{
  "encoder_arch": "vit",
  "model": "image VQ-VAE",
  "dataset": "drawn human figures in many poses",
  "train_examples": 195000,
  "image_size": 48,
  "crop_scale_min": 1,
  "horizontal_flip": false,
  "bottleneck": "vq",
  "downsampling_factor": 4,
  "encoder_norm": "layernorm",
  "encoder_norm_position": "pre",
  "encoder_activation": "gelu",
  "encoder_mlp_ratio": 4,
  "encoder_head_dim": 32,
  "encoder_fused_qkv": true,
  "encoder_bias": "qkv",
  "encoder_qk_norm": false,
  "encoder_parallel_block": false,
  "encoder_inner_norm": false,
  "encoder_patch_size": [4, 4],
  "encoder_conv_stem": true,
  "encoder_layers": 12,
  "encoder_width": 320,
  "encoder_positions": "conv",
  "loss": "mse",
  "latent_channels": 32,
  "decoder_norm": "groupnorm",
  "decoder_activation": "silu",
  "decoder_weight_standardization": false,
  "decoder_widths": [32, 64, 128],
  "decoder_blocks_per_level": 2,
  "decoder_block": "bottleneck",
  "decoder_attention": false,
  "decoder_upsampling": "nearest_conv",
  "codebook_size": 1024,
  "init": "small_normal",
  "residual_init": "none",
  "optimizer": "adamw",
  "learning_rate": 0.0013,
  "beta1": 0.9,
  "beta2": 0.999,
  "eps": 1e-08,
  "max_steps": 12800,
  "batch_size": 128,
  "epochs": 8.4,
  "lr_schedule": "cosine",
  "final_lr_fraction": 0,
  "warmup_steps": 1280,
  "weight_decay": 0.1
}
Rows from block 2 of the encoder of a small image VQ-VAE, named by matrix and row number. Rows with one number belong to one neuron. Each number is 128 + 24 x the weight over its row's rms, rounded and kept within 0 to 255. All counts start at 0.
Before each neuron's rows are labels from the 100 images, of 14976, where the neuron reaches its highest value: "top examples" is what is common among them. Only what is clearly more common there than usual is listed. The data: drawn human figures in many poses. In brackets: how many of the 100, against the usual share in percent.
# fc1: MLP up (encoder.blocks.2.mlp.fc1.weight, 1280x320), inputs 160-239
# fc2: MLP down (encoder.blocks.2.mlp.fc2.weight, 320x1280, transposed), outputs 160-239

top examples: orange top (28 vs 8.2); orange trousers (25 vs 8.6)
fc1.359 [166 145 144 121 126 102 131 120 134 131 145 123 106 119 146 164 153 114 117 111 155  98 150 121 128 114  92 145 123 139 151 150 138 157 125 109 152 147 121  58 144 127 135 116  95 112 104 136 127  99 116  55 122 144 130 156 122 132 139 152 124 121 135  71 108 138  99 110  68 147 119 113 131 104 121 177 140 105 127 143]
fc2.359 [126 145 131 180 103 117 122 173 132 127 106 118 133 127  50  87  77 132 135 108 121 137 113 113 188 104 110 127  83 101 129 154  90 134 133 100 131 164 123 157 184 166  89 163 146 137 147 121 145 166 135 117 158 126 148 162 157 109 133 115 163 106 120 127 125 104 140 130 148 115 141  96  48 125  80 118 120 118 113 136]

top examples: black trousers (27 vs 8.6)
fc1.429 [146 140 103  93 128 138 113  93 137 100 131 140 118 115 135 120 145 121  75 130 133 112 110 112 107 122  78 162 114 142 154 170  89 126 103 151 133  89 140  78 136  95 113  66 112 129 128 127  95 108 135 168 113 155 126 131 132 139 137 125 134 121 146 107  97 162  82 118  96 146 125 126 138 122 113 164 159 130 135 155]
fc2.429 [145 116 116 109 103 131 109 129 128 122 132 102  97 134 100 180 165 153 119 144 110 118 114 110 109 118 107 105 160 127 145 133 119 120 129 102  96  96 104 150 134 140 120  92 132 143 151 108 150 139 118  63 185 105 140 117  75 120 102 115 146 125 164 133 153 125 107 174 125 140 166 126 129 184 111 129 113 140 171 140]

top examples: white trousers (48 vs 8.2)
fc1.673 [126 115  82 174 109 110 134 150  94 138 106 140 126 128 129 134 143  98  79  92  95 121 132 149 140 121 149  96 141 145 122 153 101  88 106 119 123 136 107 131 147 156 119 104  95 130  97 149 110  86 154 115  96 104 146 183 154 110 129 162 125 115 109 140 103 131 158 159 133 135 114 102 108 120 165 155 116 129 155 155]
fc2.673 [101  93 120  96 149 135 114 136  96 138 144 116  94 131  70 142 102 186 146 157 136 123 194 129 104 109 141 113 129 141 136 165 122 129 127 114 125 141 113  88 118 128  70  69  94 100 135 108 120 131 133 105 151 146  91 107 118 156 132  94 117 126 147 139 147 163 151 138 121 168 117 150 130 142 197 128 137 135  98 112]

top examples: red top (61 vs 8.4)
fc1.193 [152 107 133  97 149 133 117 101 144 122 122 147 151 136 117 127 124 144 140 106 128 131 137 135 142 123  82  77 147 131 131 158  94 161  81 129 129 177 106 169 158 121 118 132 125 122 125 108 113 105  98 153 125 132 127 128 166 125 148 129 135 144 141  62 113 132 105 143  70 120 128  94  96 112 115 210 119 123  83 178]
fc2.193 [133 128  77 134 120 103 122 141 101 147 144 152  99 130 108 147 135 138 146 128 176 107 133 133 125 133 103 132  73 121 130 160  92 114 113 107 141  77 125 175 109  91 112 138 159 136 149 147 152 100 145 106 123 133 104  90 149 132 121 118 142 110 120  71 111 129 133  93 154  99 100 149 172 123 128 124 133 114 118  48]

top examples: orange top (25 vs 8.2); purple trousers (25 vs 8.4)
fc1.199 [128 115 147 115 119 126 108  95 161 119 128 113 107 171 121 143 136 173 162 113 144 158 134 126 131  90 160 165 113 140 114 132 144 133 137 117 130 152 146 151 128 101 120 117 148 112 112 122 144 113 172 157 136 132 100 112 145 100  91  97  97 157 128 127 122 131 102 125 132 133 145 120 133  90  99 193 134 107 103  97]
fc2.199 [ 82 106  97 127 120 104 119 127  75 113 140 164  94 140 135 151 146 141 132 149 158 143 147  96  83 151 135 117  94 146 145 149  87 104 136 133 138 122 130 202 115 105 133 113 190 120 159 122 129 128 106 102 124 132 128 134 124 154 135 158 152 132 117  77 108 106 109 113 154 127 109 117 129 182 126  99 158 140 104 100]

top examples: white top (27 vs 8.6)
fc1.61 [171 147 107 135 138 125  73 114 124 114 166  94 198 137 168 121 178 161 106 143 161 136  90 129  83 102 141 131 112 135 129 143 118 126 105 116 123 141 117 120 126 157 138 172  77 137 121 114 127 139 116 105 127  94 165 141 122 115 142 150 146 135 157 110 131 151 129 111 141 118 107 135 104 106 129 148 108 143 131 140]
fc2.61 [120 110 137 120 128 142 141 110 134 172  70  69  85 140 126 134 133  91 130  82 132  85 134 149 156  98 154 104 186 124 121 136 164 138 157 138 112 133 131  97 155 126 148 115 141 107 109 126 111 124 130 136 110 143 105 163 102 106 140 162 129 139 122 130 136 147 105 129 148 109 158 105 109 145  91 104 138 130 111 155]

top examples: black trousers (29 vs 8.6)
fc1.331 [147 124 115  86 122 115 139 108 125 117 156 146 124 106 147 116 176 138 116 122 126 128 150  92  99 108  90 128 132 124 139 177 109 150  86 100 147 100 127  86 151 129 156  77 100 136  86 115 115 132 119 176 130 148 148 125 134 129 112 162 142 136 131  70 108 170 124  80  88 125 112 132 147 128 132 158 149 129 160 134]
fc2.331 [111 132 140 112 117 114 102 126 108 136 123 138  93 154  94 155 146 171 119 135 143 143 159 136 130 109  91 134 133 113 167 127 118 116 119  91 124  99 140 124 154 151  90  87 148 136 120 103 180 194 136  84 163 132 131 121  86  87 141 130 128 120 154 169 156 116 129 178 111 158 133 132 129 158 140 102 109 130 142 175]

top examples: red top (56 vs 8.4); red trousers (31 vs 8.2)
fc1.379 [134 143 143 118 144  99 130 142 131 155 156 108  95 130 144 151 193  93 152 154 169 138 116 117 120 100  86 163  96 155 115 170 107 122 140 123 150 140 122  83 142 135 107 109 122  85 128 130 141 156 110 125 106 131 143 142 144 144 131 131 135  86 149  75 115 136 111  83 100 135 108 117 132 142 142 151 164 141 131 114]
fc2.379 [163 121  97 112 113 117 133 139 130 115 120  95 137  98  77  46  84 102 124 118 100 142 127 100 170 121 120 130 119 113 151 153 113 162 142 111 112 178 110 120 177 185 108 130 112 114 148 136 172 141 112 143 138 164 161 136 136 113 163 138 131 111 136 132 141 116 137 152 112 153 122 125  88 146 109 141 132 108  84 161]

top examples: black trousers (37 vs 8.6); black top (33 vs 8.1)
fc1.365 [134 108  86 151 147 122  92 146 101 189 115 111 143 119 128 156 160  48 153 113 124 115 157 118 134 130 101 131 136 130 117 172 103 126 126  83 118  79  97 124 136 157 155 118 109 143 153 151 145 142 149 171 140 142 136 132 154 108 108 125 150 139 154  98 126 138 118 136 177 104 134 123 128 167 131 149 123 124 120 104]
fc2.365 [133 132  83 125 111 111 161 141 120 159 122 137 104 124 143 111 127 159 163 106 147 102 156 134 127  90 136 179 104  92 169 114 101  88 136 129 169 121 120  79 127 121 136 110 147 131  98 152 116  95 151  75 100 158 112 106 110 161 118 116  82 129 116  95 142 117 147  93 130 105 122 168 138  82 177 128 126 124  87 111]

top examples: teal top (64 vs 8.5); teal trousers (27 vs 8.6)
fc1.572 [112 139 139 137 157 119 108 143 115 108 162 121 187 133 140 101 171 119 118 111  98 116 176 131 125 119 148 159 115 177 117 155 119 131 103 154  97 147 159 146 156 140 127 134 110 113 106 121 124 116 119 146 117 155 130 133 120 119 147 117 116 132 131  83 105 159 102 133 124 136 137 108 107 177  97 165 154 129 149 140]
fc2.572 [127 113 108 108  97 150 144 128 113 119 130 133  96 160 112 149  84 143 107 125 137 143 127 120 141 115  99 121  94  92 171 122 186 119 109 124 115 124 114 177  76 101 127 193 103 136 186 130 106 100 169 107 146 135 131 123 113 114 113 132 133 163 121 116 117  67 181 127 108 138 144 124 155 146 103 147 132  99 121 121]

top examples: blue trousers (35 vs 8.4); blue top (27 vs 8)
fc1.637 [ 88 118  93  84 157 120  61  85 125 139 143 106 117 120 124 136 182 136 121 119 155  86 120 116  98 128 109 144  95 144 131 176 121 128 146 132 113 135 142  53 101 124 139  85  89 112 123 120 120 135 110 171 124 151 137 114 134 120 130 159 125 158 170  99 105 152 105 140 117 150 115 128 158 165 106 148 127 190 156 138]
fc2.637 [131 120 168 129 108 107 127  57 116 133 140 113 115 118 136 116  99  86 128  75 146 128 134 143 176  93 127 159 162  90 159 135 156 145 152 141  81 140 129 135 164 132 131 145 112  74 122 120 121 144 105 102 146 184 128 138 108 106 121 157 119 120 136 112 133 104 150 142 131 124 166 119 122 112  62 140 136 144 131 116]

top examples: blue top (26 vs 8)
fc1.35 [167 134 153  84 124 123 119 155 116 146 137 144 146  98 142 130 135 108 100 131 132 174 114  79 116 132 110 129 159 147 150 155 123 155 107 102 133 165 118 159 146 107 117 123  99 110  80 119 115 127 138 138  98 102 149 161 134 119 126 130 116 135 140 121 117 147 120 141 140 146  83 131 140 133 150 125 154  97 126 161]
fc2.35 [102  93 122 135  90 128 133 127  93 157 115 102  90 132 117 138 142 123 129 167 121 165 145 169 125  55 114 148  73 108 146 133  98 145 113 113 139 106 125 144  93 147 102 123 130 150 110  92 162 104 135 133 171 127 121 143 127 136 119 131 132 151 127 120 169 165 149 114 169 104 140 118 128  89 124 100 141 137  73 163]

top examples: white top (26 vs 8.6)
fc1.236 [130 175 118 178  98 182 116 122 108 123 141 151 147 150 151 108 132 156 131 102 143 102 126 113 139 114 105 139 125 120 149 153 158 148 100 136 133 167 117 119 141 113 163 163  72 102 132 103  84 140 144 208 121 154 169 145 118 127  95 114  86 136 136 158 149  84 133 133 144 115 155 107 165 135 133 163  85 138 121 105]
fc2.236 [ 85  64 115  96 112 115 109 142 135 161 136 183 103 144  85 127 109 130 139 132 133 116 115 108  90 127 134 139 103 126 108 155 129  69 136 102 144 105 172 141 153 108 107 143 141  95 177 103 122 130 198 132 132 163 124 123 128 143  90 116 138 166 115 121 113  90 131 138 151 141 110 133 126 167 143 126 135 130 119 107]

top examples: green top (26 vs 8.1)
fc1.491 [160 159 125 134 169 121 126 125 121 149 136  96 105 116 157 111 150 113 123 112 167 130 132 152  89 122 118 171 108 161 127 183  96 142  75 118 106 113 141  70 106 145 143 135 114  89 112 131 117 129 123 130 112 159 159 123 123 136 149 122 157 143 129  53  69 138  86 102 127 121 114 132 126 182 131 156 146 149 133 146]
fc2.491 [128 116  93 121 120 114  87 129 103  85 156 141 117 127 145 148 151 129 100 133 105 165 158 104  99 121  94 161 137 140 131 128  78 157  91 136 146 107 112 126 108 148  89  70  76 122 111 102 147 109 135 102 150 144  92 118  96 127 146 139 105 125 172 123 154 147 112 142 109 163 126 164 158 138 148 156 123 108 119 135]

top examples: blue top (59 vs 8)
fc1.27 [149 166 101 129 152 107  90 118 100 156 143 124 130 144 153 139 125 124 120 117 170 145 165 120 102 107 161 161 118 137  97 161 106 131 144 133  90 117 124 106 113 133 128 146 129 153 148 112 116 132 128 163 119 123 152  90 146 151 121 112 125 150 139  90 123 122 117 140 142 142  94 133 136 185 135 170 114 137 150 106]
fc2.27 [146 144 119 111 124 128 178 113 157 153 128  96 147 124 135 149 137 120 102 129  98 106  99 104 109 135 117 125 142  93 170  78 115 142  99 162 105 168 121 120 147 137 135 114 114 147  80 144 123 100 115 159 116 114 156 136  87 123 140 144 140 120 100 145 157 173 127  91 169 121 162 104  93  60 102 140 120 127 109 144]

top examples: green top (25 vs 8.1)
fc1.248 [129 127 109 173 104 102 106 128 130 149 150 125 112 102 175  93 152 112 135 133 153 193 138 144 109 127 145 134  67 102 161 174 117 138 123 142 146 127 137 130 102 131 114 100 134 130 150 127 123  82 137 121 137 111 148 118 113 148 155 143 130 130 122 124 126 119 108 137 114 136 111 140 122 117 141 183 152 104 134  96]
fc2.248 [146 123 107 106 161 144 152 101 144 120  86  94 144 126 128 149 148  91 122 131 127  87  91 121 143 106 135 107 174 155 150  96 156 121 150 128 101 160 126 125 195 174 185 108 102 112 123 150 136 148  94 127 113 118 116 135 114 114 121 139 149 122 149 161 142 171 128 105 140 136 147  93  94 104 105 115  82 172 120 165]

top examples: orange top (54 vs 8.2); orange trousers (26 vs 8.6)
fc1.341 [141 124 157 104 141 127  99 123 102 116 123 111  92 126 155 142 144 138 128 107 154 122 117 109 142 142 115 144 108 144 126 161 106 150 105 127 160  96 141 123 134 137 103 161 138 116 127 123 125 114 133 156  89 167 113 131 180 142 149 135 144 131 135  80 103 147 110  88  78 113  97 100 127 102 133 133 176 119  88 133]
fc2.341 [125 154 162 147 104 123 117 126 106 158 110 133 100 156 127 116 108 140 118 102 156 147 159 155 150  90 124 157 124 106 124 188 108 127 100 127 140 159 119 104  73 107 108  94 105 159 134  98  95 111 120  80 157 121  72 118 134 151 126 112 132 135 109 112  90 136 100 102 151 129 125 143 122  82 111 140 130  92 181  89]

top examples: orange top (29 vs 8.2)
fc1.571 [138 105 117 100 123 141 114 207 127 129 118 144  73 158 129 102 146 128 131 129 143 131 131 138 126 139 165  88 128 145 131 163  96 103 130 130 134  71 147 106  93 105 158 131 134 132 156 147 122 116 157 132 105 148 113 113 145 160 149 103 144 139 142 112 114 100 124 112  91 112 138 152 144 183 140 133 136 124 120 144]
fc2.571 [137 151 137 145 133 137 150  83 150 101 118 111 201 115 130 149 107 144 138 136  95 108 124 127 128 128 137 128 124  85 131 110 128 141 139 132 103 172 138 186 142 177 161 159 117 134 162 140 128 150  86 142 143  93 160 111 114 140 152 123 117 128  95 134 130 132 153 114 133 121 158  76 101  95  63 164 109 124 144 162]

top examples: teal top (51 vs 8.5); teal trousers (36 vs 8.6)
fc1.624 [165 125 114 135 128 107 103  90 150 141 128 113 156 125 136 132 129 136 156 122 147 142 127 142  93  99 126 158  98 131 127 142 114 122 110 150 104 123 125 120 107 119 115 138  83  92 148  99  95 147 127 161 134  83 153 146 103 104 114 121 134 115 140 101 133 133 123 128 155 143 114 116 152 142 124 168 114 116 133 131]
fc2.624 [155 131 141 138 162 144 149 126 131 126 118  74 170 122 150 158 179 120 121 158 104  94 128 127 111 107 129 126 172 142 136  84 144 122 140 135 113 143 109 111 150 123 144 159 128 146 106 117 127 117  99 130 104 111 155 175  90 117 133 176 137 120 136 124 145 150 131 120 148 127 148 110  75  81  90 155  90 130  96 121]

top examples: teal top (28 vs 8.5); teal trousers (27 vs 8.6)
fc1.658 [163 125  83 140 140  99  88 154 127 154 148 110 133 148 148 101 112 105 134 135 169 148 150 146 126 118 144 172 121 146  99 172 119 112  98 114 112 150 162 125 115 140 132 127  81 129 150 106 101  82 165 104 117 159 169 110 130 155 134 129 116 136 135  69 115 165  83 123 126 156 153 131 133 147 111 176 142 114 131 118]
fc2.658 [143 137 146 105 170 146 183 120 140 152  91  75 130 129 153 138 146 120 116 122 109  98 113  95 119 103 153 123 171 124 119  77 130 123 145 158 104 144 119 135 144 142 156 114 116 142 103 161 112 136  75 170 126 115 154 127  89 124 129 137 147 128 105 128 123 146 165 130 160 117 193 107  86  87  90 144  97 149 134 151]

top examples: white top (25 vs 8.6)
fc1.344 [134 142 123 137 133 109 134 125 130 144 170 154  81 120 158 107 132 112 112 115 161 112 127 147 107 110 162 129 142 167 135 175 107 146  96 128  82 122 121  63 107 144 148 138 147 118  85 130 121 107 125 164 126 174 147 108 129 133 171 141 107 117 128  81 100 139 105 139 140 130 115 146 123 146 131 168 147 159 106 149]
fc2.344 [123 148 118 151  87 133 143  90 126 105 106 117 122  99 104 119 109 112 133 106 131 117 133 141 148 126 122 141 131  90 119  86 145 161 140 109 159  97 123 139 117 124 132 117 100 110 144 113 119 114 153 108 126 111 113 178 107 131 107 128  86 116 123 169 148 117 144 122 126 101 198 106 118  81  86 128 132  79 119 188]

top examples: blue trousers (27 vs 8.4)
fc1.541 [149 134 132  48 106 109 119 134 116 127 117 143  71 126 143 139 166 123  87 148 111 132 112  81 136  83 152 136 124 127 160 171 106 139 101 132 137 125 143 115 159 107 123  99 115 121 102 109 116 114 156 135 126 104 147 140 131 104 136 121 111 158 136  67 123 160 122 126  90 151 132 107 115 149  98 168 127 119 132 163]
fc2.541 [ 69 113 105 115 122 146  83 156 117 124 153 149  91 127  93 153 130 153 151 135 166 144 151 105 173 126  76 129 128  88 106 119 104 107  85 112 148  99 111 178  92 103  99 123 125 174 172 115 117 126 142  96 168 114  96 117 113 114 133  94 131 135 134 138 146  64 145 161 132 129 174 118 139  83 121 145 158 146  98 113]

top examples: teal top (57 vs 8.5); teal trousers (27 vs 8.6)
fc1.30 [152 139 167 105 142 135 137 163 103 143 131 130 113 104 138 109 157 115 112 138 132 132 136 128 104  84 117 163  94 149 163 174 107 123 113 144  97 118 139 121 129 133 126  87 112 103  78 100 127 122 147 178 157 162 156 166 131 149 153 134 131 134 130  76 109 182  92 119 143 156 102 128 139 123 112 190 142  88 138 130]
fc2.30 [160  99  74  85  88 127 125 132 111 143 143  99  46 159 103 145 172 116 148 165  74 151  82 144 102 111  95 148 150 156 113 117 101 135 140  86 128 129 128  99 101 126 127  99 150 138 111 114 138 118 146 137 156 140 145 114  70  99 138 145 105 135 117  92 118 130 137 102 119 121 149 109 111 118 113 133 147 138  84 193]

top examples: teal top (63 vs 8.5)
fc1.227 [137 111 128 108 126 137 119 133 134 122 154 156 120  94 150  98 101  94  99 143 130 131 154 109 120 105 134 181 115 131 125 164  79 135 102 139 135 129 130 119 126  97 111  95 114 108 104 147 114 125 122 177 111 121 159 124 147 171 129 136 149 144 108  82 109 186 108 123 113 156 109 119 157  97 113 142 167  88 128 121]
fc2.227 [138 117  84 101 105 120  88 127 131 116 121  77  59 149  84 175 168  99 146 144  81 134  63 121  97 111 109 137 136 146 126  97 119 144 145 118  86 150 122 111  91 160 132 129 124 143 169 123 141 116 133 154 143 150 162 119  73 108 128 123 142 121 151  91 101 129 123 155 119 150 155  82  90 153 121 144 124 149  98 194]

top examples: orange top (32 vs 8.2); orange trousers (25 vs 8.6)
fc1.661 [177 136 136 135 149 153 107 128 103 140 116 131 143 104 143 150 129 148 125 138 140  89 111 113 107 122  94 121 104 150 156 166 113 128 118 119 138 138 103 128 140 139 115 147  55 139 132 137 108 138 142  76 138 120 145 150 136 161 150 149 149 126 114  83 135 130 137  95 142 102 121 105 109  99 132 142 135 126 149 143]
fc2.661 [ 46  98 141 149 110 125  96 104 115 112 139 127 114 134 106 121  79 129 135 119 127 164 131 129 140 134 135 119 112 107 171 135 103 138  81 152 152 123 141 178 102 137  87 163 147 116 138 125 122 184 125  74 176 123  75 121 162 103 132 111 121 122 151 126  99  68 127 160 121 141 142 118 127 143 112 140 112 103 115  96]

top examples: black trousers (25 vs 8.6)
fc1.431 [110 132 106  97 132 138  97 153 124 134 140 115  71 144 110 133 108 138 125 102 175 118 113 145 141 139 141 102 166 142 115 164 163 138 112 141 125  53 112  88 134 117 125 110 163 130 128 134 133 151 115 128 150 144 110  98 179 178 156  93 125 128 156 105 131 143 119 118 158 149 125 155 199 177 151 142 155 131  83  91]
fc2.431 [157 106 137 158  79 134 126  97 147 147 121 114 131 125 101 124 136 126 137  86 122 141 135 130 131  71 131 156 106 109 141 100 135 130 134 130 153 141 128 132 161 109  74 145  91 101 125 109 117 115 124 125 128 146 134 132 141  87 122 124 114 110 133 149 122 164 162  77 178  92 139 130 102  84 113 124  95 136 121 104]

top examples: teal top (33 vs 8.5); teal trousers (33 vs 8.6)
fc1.274 [173 104 109 122 135 120 126 125 150 145  89  83 121 158 128 122 150 156 119  95 184 162  91 158 131  93 146 150 112 145 146 149 116 119 103 141 102 130 136 123 102 109 155 165 121 102 100 126 114 130 133 135 117 156 148 102 106 150 137 154 128 135 154  95 112 156  77 123 179 144 127 149 143 141 135 122 127 159 137 115]
fc2.274 [167 144 131 132 130 147 159  98 129 141 102  88 137  83 140 131 145 123 121 157 137 105  92 147 135  84 124 123 144 135 109  78 166 126 129 152 119 139 139 134 109 146 173 155 129 159 102 144 132  99 102 138 119 102 122 129 106 162 135 124 143 132 117 137 113 141 150 104 175 119 172  82  98 111  63 145 101 132 132 159]

top examples: orange top (49 vs 8.2); orange trousers (37 vs 8.6)
fc1.324 [162 134 122  81 148 131 114  93 126 108 167 112 106  95 153 168 156 139 121 126 155 156 124 113 133 118 104 148 111 143 150 147  99 134  66  82 127 124 122 119 125 157  98 145 135 107 112 144 110 107 118 165 123 138 136 145 149 108 138 122 134 100 123  68 101 144 108 102 103 123 114 108 130  97 143 152 145 150  94 146]
fc2.324 [ 95 157 137 134 111 119 116 126 109 126 168 134 129 130 115 114 147 145  90 107 106 123 127 122 128 117 111 145 110 161 174 171 115 135 114 140 161 142 127 146 103 111  92  82 117 118 136 122 104 172 135  75 124 127  94 113 148 147 157 123 127 129 173 102  81 117 133 132 154 122  75 155 119  99 145 138 149 120 160 104]

top examples: black trousers (27 vs 8.6)
fc1.389 [155 135 132 129 123 116 104 131 131 168 126  96 131  80 140 174 171 133 179 127 142 117 125 146 151 141 109 109  79 130 149 153 116 149 102  81 109 123 126 132 149 167 122 116 102 103 152 108 118 139 104  92 127 114 133 139 146 143 128 130 120 128 122 164 113 145  97 109 110 117  87 140 119 127 143 106 115 134 198  94]
fc2.389 [132 121  89 131  98 127 170 123 116 121 119  91 135 132  89 160 164 125 102 100 141 157 105 115 127 110 152 130 116 141 147 133 131 107 170 102 148 119 138  86 127 122 171 118 103 133  93 135  77  94 162  86 130 166 126 137 135 148 137 136  84 106 115 114 122 141 141 126 133  99 127 157 114  77 157 103 163 160  99 160]

top examples: white trousers (25 vs 8.2)
fc1.191 [ 76 109 127 119 135  90 120 123 132 136 127  84 112  99 119 145 150 125 120  96 144 107 144 149 139 109 102 167 132 158 136 139 103 162 140 131  94 114 100  69 173 193 154 177 139 145 130 152 123 128  81 181  95 142 133 139 130 137 101 134  97 142 119 120 146  93 144 119 130 107 141 125 104 166 114 171 116 159 121 161]
fc2.191 [111 132 114 171 154 109  85 129 116  93 132 135 183 140 134 152 134 130 110 175 143 151 136 144 127 157 131 124 121 131 107 145 118 133  92 149 124 124 117 104 107 101  84 110 159  78 126 134 157 180 171 121 155 109 126 131 129 106 123 133 148 141 138 154 134 140 130 159 119 120 119 159 140  91 152 123 135  94 132  61]

top examples: black trousers (31 vs 8.6)
fc1.688 [189 159 114 111 154 112 101 118 119 146 146  99 104 125 153 108 188 115 123 125 132 115 146 109 112 100 114 206 107 148 141 162 100 139 103 117 142 132 129  97 125 117 108  80 100 102  90 122 112 104 135 115  87 140 139 126 139 117 124 152 124 104 119  90 115 178  91  96 111 130  96 133 140 142 113 151 160 120 118 156]
fc2.688 [181 105  74 118  82 132 147 117 127 109 156 101 120 139  78 115 134 140 137 146 109 178 127 106 107 114  91 128 127 142 127 140 118 152 118 111  95 104 121 143 135 184 110 113 136 123 166 105 158 111 106  87 154 138 145  94  63 138 129 131 132 145 151 146 133 113  93 173 140 168 151 101 124 142 127 141 113 122 162 158]

top examples: orange top (28 vs 8.2)
fc1.672 [168 136 147  89 150 121 126 111 133 130 123 138  92 116 135 132 152 145  89 110 143  93 107 108 127 123 121 120 123 115 163 164 125 162 135 120 132 146 127 121 180 140 137 106 130 140 101 125 125 100 129  64 121 127 138 139 127  98 149 135 136 123 137  77 134 162  88  85  54 140 135 107  98 102 114 133 128 133  87 160]
fc2.672 [121 159 155 153 129 129 112 164 141 125 137 131 114 137  63 121 122 119 135 146 156 135 120 102 157 126  89 111  82 110 120 160 118 130 110 113 174 149 142 180 143 109  87 177 142 120 176 142 149 141 137  89 140 121 127 164 171 120 165  99 167 128 142  98 114  69 118  95 170 123 102 106 117 127 112 128 141 144  80  84]

top examples: blue trousers (35 vs 8.4)
fc1.25 [137 123  95 141 174 111 130 137  52 168 133  96 140 138 137 128 144  96 113 121 140 153 159 167 145 146 158 169 116 150  92 172 151 136 141 125 116 133 126 125 117 122 118 104 100 148 107 129 137  85 120 141  87 117 144 133 129 113 141 148 115 149 107 104 106 170 137 119 162 164 141 161 107 135 164 165 121 176 121 118]
fc2.25 [ 87  90  77 126 161 124 117 144 134 109 108 140 130 126 131 118 106 138 116 145 106 133  91 100 135  99 133 132 100  84 153  82 132 145 144 204 133 130 127 126 150 117 127 145 133 136 105 124 115 110 149 130 119 125 108 140 121 121 104 119 139 125 109 124 140 123 134 123 147 107 190 136 142  97 105 108 154  97  82 151]

top examples: black trousers (28 vs 8.6); black top (26 vs 8.1)
fc1.169 [156 137 116 133 152 157 122 123 117 123 172 122 140 131 101 168 118  99 173 155 171 161 116 141 111 128 183 143  80 122 126 167  98 104  96 184 102 120 134 108  91 142 135 159 118 125 139 123 119 147 122 112 149 101 112 113 119 142 104 129 115 130 161 108 121 167  68 119 140 153  89 140 127 185 133 110 162 134 126  67]
fc2.169 [164 131 112 128 155 139 157  98 140 140  88  83 120 104 134 122 146 119 109 136 117  98 114 111 121  91 157 110 157 121 126  77 148 151 140 127 129 151 139 114 143 134 160 133 121 170  79 155 109 109 108 185 116 159 168 152 101 115 111 138 132 116 115 130 141 151 132 107 177 104 172  80 111 105  93 151 113 133 111 160]

top examples: white top (27 vs 8.6)
fc1.50 [162 134 148 144 115 132 154  88 152 102 124 115 151 115 162 136 115 104 117 119 134 134 142 110 135  77 114 171 107 110 122 129  88 165  79  68 128 181  94 138 141 105 150 129  89 115  43 164 139 126 124 161 131 124 144 126 150 133 126 132 129 104 119 113 125 159 129 106 177 133  92 105 112  69 134 146 127 110 138 143]
fc2.50 [145 124 136 147 133 105 136 127 129 163  98 129 100 118 136 143 173 112 116 163  95 122 102 125  71 102 105 134 145 188 151 116 121 101 113 139 140  75 115 126 135 132 149 113 161 124 108 105 108  86 119 161 129 154 132 181 111 159 142 135 141 132 122 114 162 182 112 103 161 109 105 168 127 159 154 102 142 148  91 170]

top examples: teal top (61 vs 8.5)
fc1.257 [129 112 115 107 132 110 135  91 115 145 104 139 108 129 139 139 149 103 118 100 143 103 151 134  80 134 157 151 133 151 131 163 128 116 138 113  73 124 145  88 134 142 162 156 140 130  82 143 111 135  84 153 103 163 138 114 111 124 115 127 133 145 126  99 128 149 119 145 163 127 118 127 114 154 108 159 101 149 164 153]
fc2.257 [ 74  76 112 121 144 163 126 138 108 140 146  87 131 158 142 122 108 102 128 142 121 111 102 144 116  97 141 116 128 108 111 123 146 128 134 151 109  99 114 130 104 135  92 116  99 116 125 116 119  98 172 124 136 150 122 147 116 122 110 149 148 110 103 130 135 123 138 139 163 122 164  95 143  96 102 137 130 116 110 134]